From a checkpoint of a small image embedding model.
Model: 7.38M parameters, 64-pixel images, arch resnext, activation hardswish, depths [2, 2, 6, 2], widths [256, 384, 576, 864].
Training: soap at rate 0.0024, 8600 steps, batches of 64, held-out accuracy 100%.
Data: 195000 training examples, 2.8 epochs.
Rows from block 2 of a small image embedding model, named by matrix and row number. Rows with one number belong to one channel. Each number is 128 + 32 x the weight over its row's rms, rounded and kept within 0 to 255. All counts start at 0. Numbers have three digits each.
After each channel's rows are labels from the 100 images, of 14976, where the channel reaches its highest value: "strongest on" is what is common among them. Only what is clearly more common there than usual is listed. The data: pictures of board games with random positions, seen at a slant.
# convs1: grouped (4 groups) 3x3 conv, stride 2 (model.blocks.2.convs.1.weight, 192x48x3x3, standardized in use, each kernel summed), inputs within the group 0-47
# convs2: expand pointwise conv (model.blocks.2.convs.2.weight, 384x192x1x1, standardized in use, transposed), outputs 0-76

convs1.91:132115160068144166118136091157182109158100147214131098157091100088112180100098147069063122138131130114173131124126127106176137123133146144176094
convs2.91:121130074184084173173186108168131078134093130206081212135094139163107157125113164153080154128120169058138126161158072152162134071148099164146091146171170114195120184147091104141093152130104164161071094151103112120067148122090110131
strongest on: nearly empty; draughts

convs1.101:090104154167202127110105153158101117131119109089198121165080141130115117099131077095112131120152236146134088110082120135138112116128176104125113
convs2.101:136151101111082113092116135164139139151049123067077098119113091108153161110109137088136123124150187134148147155118061122169136157167089140131126158163138144135100133159139164078145101128099093174084138199163161141121168102089132075
strongest on: stones on a line grid; nearly empty; second side has more

convs1.131:117099148159112165104136127123087139224129178101164147089186100139134158127126103132183105151081098125118148074107099116136090128194139107116077
convs2.131:118097137149094145153183158179155137145134092197112105093128104196088163071143112124114153109120122186080201141126127216144140109125141128232130109099118137069069097101112153154108094103162152142066101145139154153080116129142131170
strongest on: stones on a line grid; nearly empty

convs1.40:105130185089162088118114136131177110119120114117156100137133151127110139162089155085177075155094204073136094160144127117114075161207101133141123
convs2.40:115143118162087149150099124088102111129158164176165132154114168120159202103067132197145154164137049169156114126129104132213068142121119164127133135136084138100138111104119099123147129136063163140148216115090149135163179084169191119
strongest on: second side has more; draughts

convs1.121:097052140171211163136146139165118139110072074111147139126123113177124122139179141154183142045152155148122104143135112135140144147145171099119122
convs2.121:141144138110128142092130097069136112194143086092082110147091096200152099068080160148091119174167136145138121096128097123180090151205106126099157060122076123153159128131120150127113130134116144176173154119098117176113093131104134148
strongest on: draughts

convs1.12:087109170148146147113137099142113125087074155118155092133156123139110141125125094108133193084131132107071090139112170119132078235165075135112115
convs2.12:107143144124100148131140120123141095162151113168058143128116137137165163166147126115130137093120112108088150186150179148169148108160139170101127105101141120110168211096142141196109102088124138149120188197130097174117074085150117148
strongest on: noughts and crosses; nearly empty

convs1.147:186105101123136100138166131106119121114106141131128121135167082132091165156057146085204120146157148078164080084150167132136154115178187113101098
convs2.147:178158135050117112128139183111139153177128112099128089094177122163164075089163104093137144122115134112123132083152126124118089138215117176122110090143129129142076139166099192164176165156120162154185149112153097159146114075158135158
strongest on: discs in an upright rack; nearly empty

convs1.33:134123126187093137120119200141104075091122116161126206127116111100074147095104175158101127197148089182119133160135093097126085134100114123109147
convs2.33:153104091102089137071184104149148143149146155097206118091140142133138145141064185135092128127129167189157085142132106178153108073133135176139117121090149096104137144119137176186149144100100119200106090139165116107100198147055147128
strongest on: stones on a line grid; nearly empty

convs1.170:135120128158122124098113078086068113117088156144125111140136122114123126097171233098111113129124148203162172083103166146117175163091162148114136
convs2.170:084125100146142101076135153183145112105110160153126223129086146049138180152236189150103115171114117138110127153125097146064147096137151086073100185213086189192138081119211122185132118121105112071072096135102120113119116138151146116
strongest on: discs on a green board; nearly empty; first side has more

convs1.64:171118141112168129102144107102129168146153076102160148120135137154137084119148150179134201131125081099064107120169135118070198111191115157151150
convs2.64:133142158099100147168140173126154107113147073140122132158114057145105103132159177125127132154105114111120122118118123101162154129153108116137145170048095156149168143131092115176153126086157142152119029127140160081112193098141126126
strongest on: digit grid

convs1.27:082142155152113090111114119133175130083118144095138131173140127138136130110155110065216084094143160129076122145124171095124062058143158128149100
convs2.27:156130088062090136139129104133112096141123134121156138104138150124114130150122136152102134155128124106172108173154177073129204132099127162160152122132080122185131167124163094108157140056115129096171106152089077111139189098133106157
strongest on: draughts; second side has more

convs1.85:147112138135134188117135107146210126107062164182062071098134129187104072108130115125098104125090128108118127156128100125159140140080124138123182
convs2.85:062139148087057148123151134099087082136099126112153128153067153054142199129147073139121057140148145098179095133155080123095108125113153106072131138096130069170116145163063066122090097104109105085120124129122194177137086133121137117
strongest on: nearly empty; discs on a green board

convs1.41:148115163094107118089156096108149107152139099109162124136145174177143148120167100129141130105159168099208175136143078102084059079146070127162132
convs2.41:164101052149139147138144134120118105159062137085144129072110149115138129148079096119127123117165095123159154145139198136087137143166108142135113107130115088235136141162131143130107135123135137100184149145122139129138091104158035120
strongest on: draughts; second side has more

convs1.150:097114131121116137105089134125158113122108143083123112124128170127092138096157169155144126127124127215152119128094124250107122107106101202089104
convs2.150:122108143157082114081084160182109145124144134105125245085092168194089136134133167103110136112162112143203159169085097210126162111094136111139101187127109144067114081157139122200153185145057144173089176149178122070095147159118098153
strongest on: nearly empty; discs on a green board; stones on a line grid

convs1.110:099138113133086095157104138128124210129077117168127077109101165134114159088119219146107099092144141098119172139201145106109141170127099118145114
convs2.110:160108107095135153103127108175107154110094117061118140177075170174094083136151133230178116149052162134191117151174088126166146116069144063128097209107148088127185075139063139120101086120115135120134136163124133105130165157125104136
strongest on: discs on a green board; nearly empty; first side has more

convs1.75:168209140092106128116096155136058123119106132110118109120134119119137094116119136123126099203164160144148123126139134225140111157133080088073086
convs2.75:132140138126125110101118127110118062205067101153123104107179160112093107116117022133076158109082128093038096124127181184127145105098118205119098125111125130171123119078134153104123146100117135099225084146118083132080162157119130103
strongest on: nearly empty; discs in an upright rack

convs1.54:121151136119133147119151124151144137108194144074137133186081136139123131133080116147124181086119098140100038089138156080100115083211120140110117
convs2.54:135119146084106114067138148087112147098169137129156134176161170161125118133179138077153129117163123161188127162161089076056117182093190119163123156110169133140163144110105160139052191162096132160145127182142143127139105131101116111
strongest on: stones on a line grid

convs1.122:155076170120178166145105140148140146078153149077086122133184156163197092119115129146130106147158162120129141150109129075185136123094190149128181
convs2.122:130122119138130101121136114108117142086097150132114157072103124159153129160121123041120154116153116171095135112149093123126126156194125150109118108180084121120131106124168106174109146036097129094099152176149129133141184142065141100
strongest on: draughts

convs1.117:096105169097080152076179122121082143154168180119126094171142137163079161121080144177202158124113111156108136112145133160090139139172122116144082
convs2.117:059137113176091100174194148103107121148130172152096167105179130097130168128119074147120172144090141134047149118124121118055109115118146178158127140123122162144117129165084158160197129196112103120196145131108125110137197169160110148
strongest on: nearly empty; discs in an upright rack

convs1.76:075135128132137155146132172123106155167221131122115112144156114111168153115164198098101185106135124102109131151198183120142117133116089078109164
convs2.76:140140198126154163076140070099114132111111145101206124149136112139106162181160101179127127097164142196148105148136104150104134122106111175134134206147117109114141096159140119094122137102080083158107092125092129164170143106121148109
strongest on: nearly empty; noughts and crosses

convs1.14:134098139056108102140179105094136146125131203056118117099147121127109142161122136137127133136101136062161131172146211141120098142172113160161085
convs2.14:151221142109158179123170081128195171071126084088105083149097170066142223133106108116141126119140148127126117132143111157120118147102152162074099114158138131108136134081087147131112142110136114163110122114166201070183141107115126090
strongest on: draughts

convs1.89:141175168108084115127127160126075139137104140092125159067112184112172090128095111142176063186133131132109118136114099181128134184145112109074083
convs2.89:169130104124109134141153134148112165209139099091097190179130132169098102121140112092091101085143085097141146116139224177106117090123135208158113116108048146123138114114111143138155072154133115157219129115095106080127140124116093095
strongest on: discs in an upright rack; nearly empty

convs1.67:141190163127052151141111111125221087146150100086080093123132154186137118134136103118081090147125209134156139114149103128114123146110103136142120
convs2.67:123161140138156082131056090111145168093152138174150149087150100065130099136118121126074079138158133146060153128084168076095140145085145197087125113124090096158107122110122125140056126040173161142094156090111148085164138158164097129
strongest on: draughts

convs1.38:110104147163117185131148205143158128074106133184163121106136101119097179124153173189073133147163100112172133181135156119131111117086123167125168
convs2.38:171155125072110108095142126118131138162122174175095133105113109092156095071088127157091122051113122144090174068142131048058145130082145181136151152093180179089121139159101113124119153170151151107194140098167114161147134129112085141
strongest on: stones on a line grid; nearly empty

convs1.1:106124149149152168189124133193077103101144095187166129149149101093071156109098107172096155092123103121152136175124129119145066172113137169175127
convs2.1:130110112090116172107135073081087129141095138141062126108149122095100146130147144106165125123127115102149098115160145105066157139156130179128135163128156125081109140088129144091137107093078127138165112144088173136104090119160129089
strongest on: discs in an upright rack; nearly empty

convs1.4:105107121126160116130178134152091120200158197132163073115151090087122142108098105147133169096073104109142163169149155119076083132154069158136143
convs2.4:110156134151176103142138098154149159159102119129080145160181071080112144134074120093087073120120056136093128205091152096084122130141165141074120143196136105136073155150096169124169102065105134140186166124152115076126095109117102162
strongest on: digit grid; nearly empty

convs1.116:088142161057112146089100139094105118142182128137069153182154100123167097147158092170096095144132078136139187121113094119084108088101144173105146
convs2.116:155109121128072149131148130151098129121124149125157149134142157136119121152102090194136118181136099090184165095127178153128185083144123127172129175083162134106157135098148122122139119075166139152174087118110152145155127176116117095
strongest on: discs in an upright rack; nearly empty

convs1.53:090158075104105090119110119118199156137072140164176085161146100166089163147165095092088082093155166123077147148076113128155118115127121114123166
convs2.53:153119080131086145114079114109120113172081128087101151164131156097154093129173086108192126124115141165116143130146154113127097143181153129160124132126150134140107102116121094154090136090171130127096106066135068152047089131150151135
strongest on: draughts; second side has more

convs1.30:128131102147127116156119091147104148166165097084118065128128114148151124111145091132085092089153146157107130121144114186110245113101193095126151
convs2.30:095126151202139131154135149158132112101119076191124143104090137107132141167095093106170170112103164155143110106135130159116170159118173116121109148069115124097099072154120102107146099195157163166067100115190095208154157158156133102
strongest on: noughts and crosses; nearly empty; more pieces: equal

convs1.35:184111129188133173154120190162065096163139117150111070083143127152121160150129137104158152129181138151110120102099103101126182112100062089124102
convs2.35:128139109129127165144131092103098146129171122103136103091136140116130155119196140077087112062075105108105169160111163097093109136104153138021136090129090122113098173160104176105153114166151089106102113126149160143132070123123154070
strongest on: stones on a line grid; nearly empty

convs1.129:179153116109109074126126137194125148119095069128102056079057180111135136106194150149116085120146122143141166180137157109133108139114112128159145
convs2.129:104120152096134104079175185130072130152131136106119157206115134157106135149132139136139185138113047182170099148122141183104084099122093114119140143133157181107088123131109130126123121065118192114168125166161134136093164093111146145
strongest on: discs on a green board; nearly empty; first side has more

convs1.56:129113122111154165166114096202205127119164144122133164167118142134102123088157103089120169135090093106126156067154169122092095079119092131063114
convs2.56:173143081130144119143043120124158157116131091113153077161104103102125155137148132090123128151137161111129166177100121128099120117113118050138083087107133183175068143167159132126140227139202150122149081188143183137158149135145108077
strongest on: stones on a line grid; nearly empty

convs1.103:115129128068112127140171118102131085119169163120106089083152113117134106149104106127080129208103103176170121129111112124086086042123088182111132
convs2.103:125125130109123108094126139119175112104138156099079126123123092144129104140098119128146082192128093020071163165137126100112211097184174143127119093085154099131070109149131051138155135074069158083147081106143157151089088116145160177
strongest on: nearly empty; discs in an upright rack

convs1.80:147139091132093131153130131079094126097088132186149101132141135164148115120120051175193114099094074098104131112100134076076191093111122151129164
convs2.80:164112158139104088107127153130108118159167186122083137067114143147090105111132177147111165129127181163158089136144145138166092151179133146076148066118040132149128106120137140170124148167113161133097088135072133142100090127124165132
strongest on: discs on a green board; nearly empty

convs1.62:174125151157125086158116172144066147141129119123182118064148129098117138134157132092105053102159116085092131132108127070141158173075129127072164
convs2.62:105144055160116107116117114138190132085136163073119124107152180147059166139095147157088136124149139151151115146155170093105104083177122070094132176119133113087116162125176148121116134072144124103140093116156078142098167167137136185
strongest on: discs on a green board; nearly empty; first side has more

convs1.169:167122114077107104153165149120145090141118163114127165149104077128134148124191058086109096126160118122155116130161199108120084069124131113057095
convs2.169:134081131071165147120115166169143114145171128070096096100073129131155118202152112091146187167187136091136144102129128127068103138146147148101113118082135123231124079112160148132116109111078147088145110076172100086099135133088062141
strongest on: discs in an upright rack; nearly empty

convs1.127:174163120155150154128122101130155103090140123102107104108145091157138135222146108115111173176219119137125130111148101125114150149079157206155138
convs2.127:098149156197136148117124082092145112150153196147106107089157125100123145133117121133098097117110088132179111083144104095119111153143085127085115121091074168183195168133082113143143133104093128084136120083164121172137167122142139168
strongest on: draughts

convs1.189:116158119150151164220164092047111147094112117126109139124111107159125140095110072060127114106161145106115134158073099114137131119143167082172153
convs2.189:103156128191134109145145103175122141113169124102115157140133114098160094148088056148142085156140096183133113135120154131095114131118155115119190133116143172142081143192147112121149089132136149129155154134134080210094139135136104131
strongest on: draughts

convs1.69:107107138071159113111107119121093122197111148222096096113137114125113194108091123139187060104142149149155109141108151148140127184116131155118087
convs2.69:143101129099099178074137152145149138123197123143136133140116155131111100103118088136151128115091173137120141195149168116143175112204109124123080095112176201190132123134117115255160097152135188147146159137107130043132058171101088083
strongest on: discs on a green board; draughts

convs1.48:131190133119067109100142165127073140116151117068125186094144149106158085130131107108116119172151155144130111132100095209140108206120115102090107
convs2.48:135116144115149103134094116132129132255164117125138121162164108104068087122125179111144093151099121143130110139162191086076149140143117162127112112119116142122088115138136161143103066053093118097255129102118145141124131186102115134
strongest on: discs in an upright rack; nearly empty

convs1.51:143113118113181098178095158125108120146155144135086089095174064079125120125108165131135126124102124061176081104145153134209146139168145122129185
convs2.51:122094091147064104124128138124165115096093096072114093096152088111129186132165104122046146102082090106068139140125114087197137124078150102192117138138150127164125086126085189115180158064122128095136087128079133188179132138147143119
strongest on: draughts

convs1.72:131090086111134146168131143182213140095153142151109130108127136165181131107096108198114132115136190106051156095161165138122117125107118141088094
convs2.72:104240156127164167137139075102045139122131116126116165164082102081138137082095104107169162112142090161097094095147115123068143121167145174175077201093108092145129136115135084181078161152174104109127147122116108092133110116135084086
strongest on: nearly empty; digit grid

convs1.154:134135147126101156117096173144167075116182118130121126143076170084094151130107136154114146132074141169095145109069118129103100190103134221085132
convs2.154:095118179107149168113168103164119127078137128122095172096143148231127126119144176138160156139078140141198178126110104092232211127093110123181081130139151121092122091183113097172132159155109078147082170153173154158141104135112152138
strongest on: stones on a line grid; second side has more; nearly empty

convs1.36:123132135136123167127128115178094085107137132168187173123118100130083180096088099152129129070088114084152176169134106092143084121065103175158160
convs2.36:119138108122144103107152158169172134132108140107155164109103117196157093059128188107176093079129130058058111122102143129111118089168092154127131183144118117128097138094112131139090096109107148108117086170179145057113128146129141167
strongest on: discs in an upright rack; nearly empty

convs1.6:089128173114168111130100073117137129142116233122165106137150093103139125143122079154124149128100136106123104164126174118144121213171078148133083
convs2.6:126156124124068153143103101118169196111136140117138093158086109113103119112106103161122127184088209188094129040089121096116123136172146167120147191156106137153086115127125123103105134102138085104095121185126131108109100141110170166
strongest on: nearly empty; noughts and crosses; more pieces: equal

convs1.183:107106144113118107131111191186231085100178084130094127091159156118108107133117114183150186166101093125095140128092138124105149110101108156120126
convs2.183:101125099162050151146180130113127168136106128100109092150139142151110087120104177100145098094141068142027159103126094176109197182069095118067128090094138146137146129161130106113187160126152162148087076089083142171089174056094113147
strongest on: stones on a line grid; nearly empty

convs1.43:127070108150122215121112113144161112115096090181159158153146137119046132105131147139116128053192128112077171130125148151120139127097115137094096
convs2.43:149167108111067157221096162047154179089126089157172104059137149111077102112156156090082108145115157124172129144113155061185135088134086070118098136109143152159129188124143153141083195133102136147132120093137040145139157119127168120
strongest on: nearly empty; discs in an upright rack; stones on a line grid

convs1.173:110175155114162149095078090172123178142187139170086138136096087147076108149159168142133127103135143146139137137043109161077141118087128157174115
convs2.173:079075148138162141132102116110186142118130087142126166161142089163154116118182112111107119127103170172060129143148146078124152154104113106102133160147136195125095157149168164149154150129145159093160114128117089106079150093176136067
strongest on: noughts and crosses; more pieces: equal

convs1.186:128166137172138158132129157103068219087105145127124131136148161147163129155082118105122050082143106092151135155165154102151188096119097099145154
convs2.186:062122091107089138134145115110156124185128142114096159108148114077154136113107143123120164106117081129104112064133154094071165109132103131150129152172098156151109140122126121113167174174131114091140200124119203094109184073135092093
strongest on: noughts and crosses; nearly empty

convs1.187:120149190170147172170186092103110167126081122114118150204135112169123087119185104086132110150095129085124146142166102093127180101129118084142104
convs2.187:154158136098185139117147122105117130140114095088121136124168152155212158147164163186236118139146085061152108147103171142112134107093083111166155172176131171109139143161102146118103127152146193106177137102096110115172112159125067127
strongest on: draughts

convs1.143:150128120168084101140126075077136198092105139154103105134100168120123121082132214126113106086103085057112148148153151103115176163132129139105099
convs2.143:130094198138097169158117144137125147145171114144149161057095127160131116150204204123090153066143163101135084110087077120167122084113096118100128119122112142112091131137123095129150102097085144109145071088177098133145153021128144160
strongest on: discs on a green board; nearly empty; first side has more

convs1.125:182103104108080097121107116105129169078174161142078136165165119177144120064122195158081114144155106105160184162121146162093124118133103123092108
convs2.125:108084086140141119073103102159097148108111071136091183138164141101136123119132175100093140204105139084164057165110168097114106096147106136073066101179095118102134163081185118173128157118156158107145151189149140076083194134148095118
strongest on: draughts

convs1.135:125161139117123147096123141168112121105181195162127100168110132132198109103120137179093117163081098144151131115111043138155083059100136147107151
convs2.135:109102179087087169161113136156173123136089066097100087073120114125130151157098148202200143123125096139178153178156122108180154105112139118097104160113090097134144119125153108111130077109114144149181175127185136105123110088110107122
strongest on: discs in an upright rack; nearly empty

convs1.44:071144154117178111119121146147196137089132204131144067135108111144111108149129090144103069156104139111112124097175203144182127167154108144144110
convs2.44:133169105136153108092121116116124155096156124152146105180161116144197138124129178102095137123088106177121159144101140085121125100148129115119180131089086155123164078116122150157079167063067128163114155169163090175151104179141135189
strongest on: nearly empty; noughts and crosses

convs1.113:124138127135085165124102051139110121158135187153072187130206128126132077146120159077144104130132109115097146101154083106156148124072141100099169
convs2.113:169097117132137120153081130151132127122137133165101141110145184129141137145121184106098150125132099138172129135148172188123092103248173163148126068211140150133137110101111093123142131113117134162155118113090119151161099123115192149
strongest on: discs in an upright rack; nearly empty

convs1.182:143165160129150144163078084050060131110146138144124147170115137171154112160166109123089138150127122102068187128134110127132128126148207163175116
convs2.182:141105147098106176132133184133068120170043106102106163143133146108176112145153076170164078144115076080086085149141095085146108141149072120130140074144063179104094103140108106093129177085096106131074131126092084175129126111114167099
strongest on: draughts

convs1.17:078121135176099173122086212128155075113092124124143146124091114125093129109121194142140113193161128200108106182158122130099099097134124103119119
convs2.17:092134137146126117148086099127124177164117091087114158114154120032154161156115103099147161119142144133123138171128064120055091104189137150153086109120127139167070141128101114162140099125182124129118155085137142140192115125114104166
strongest on: stones on a line grid; nearly empty

convs1.73:153122120116154102211124104137241106146147096093117100146116107200143148119116127172104125075103157137130174096160145096120136091095112132111124
convs2.73:151150140144159141156127142119159153069140109124131080132130172162090106104165084125140080160146124157154115094175106131106156146124139157152144133216122213127118200184078100136172097136166191093095154090132142137121121114124103131
strongest on: second side has more; nearly empty; draughts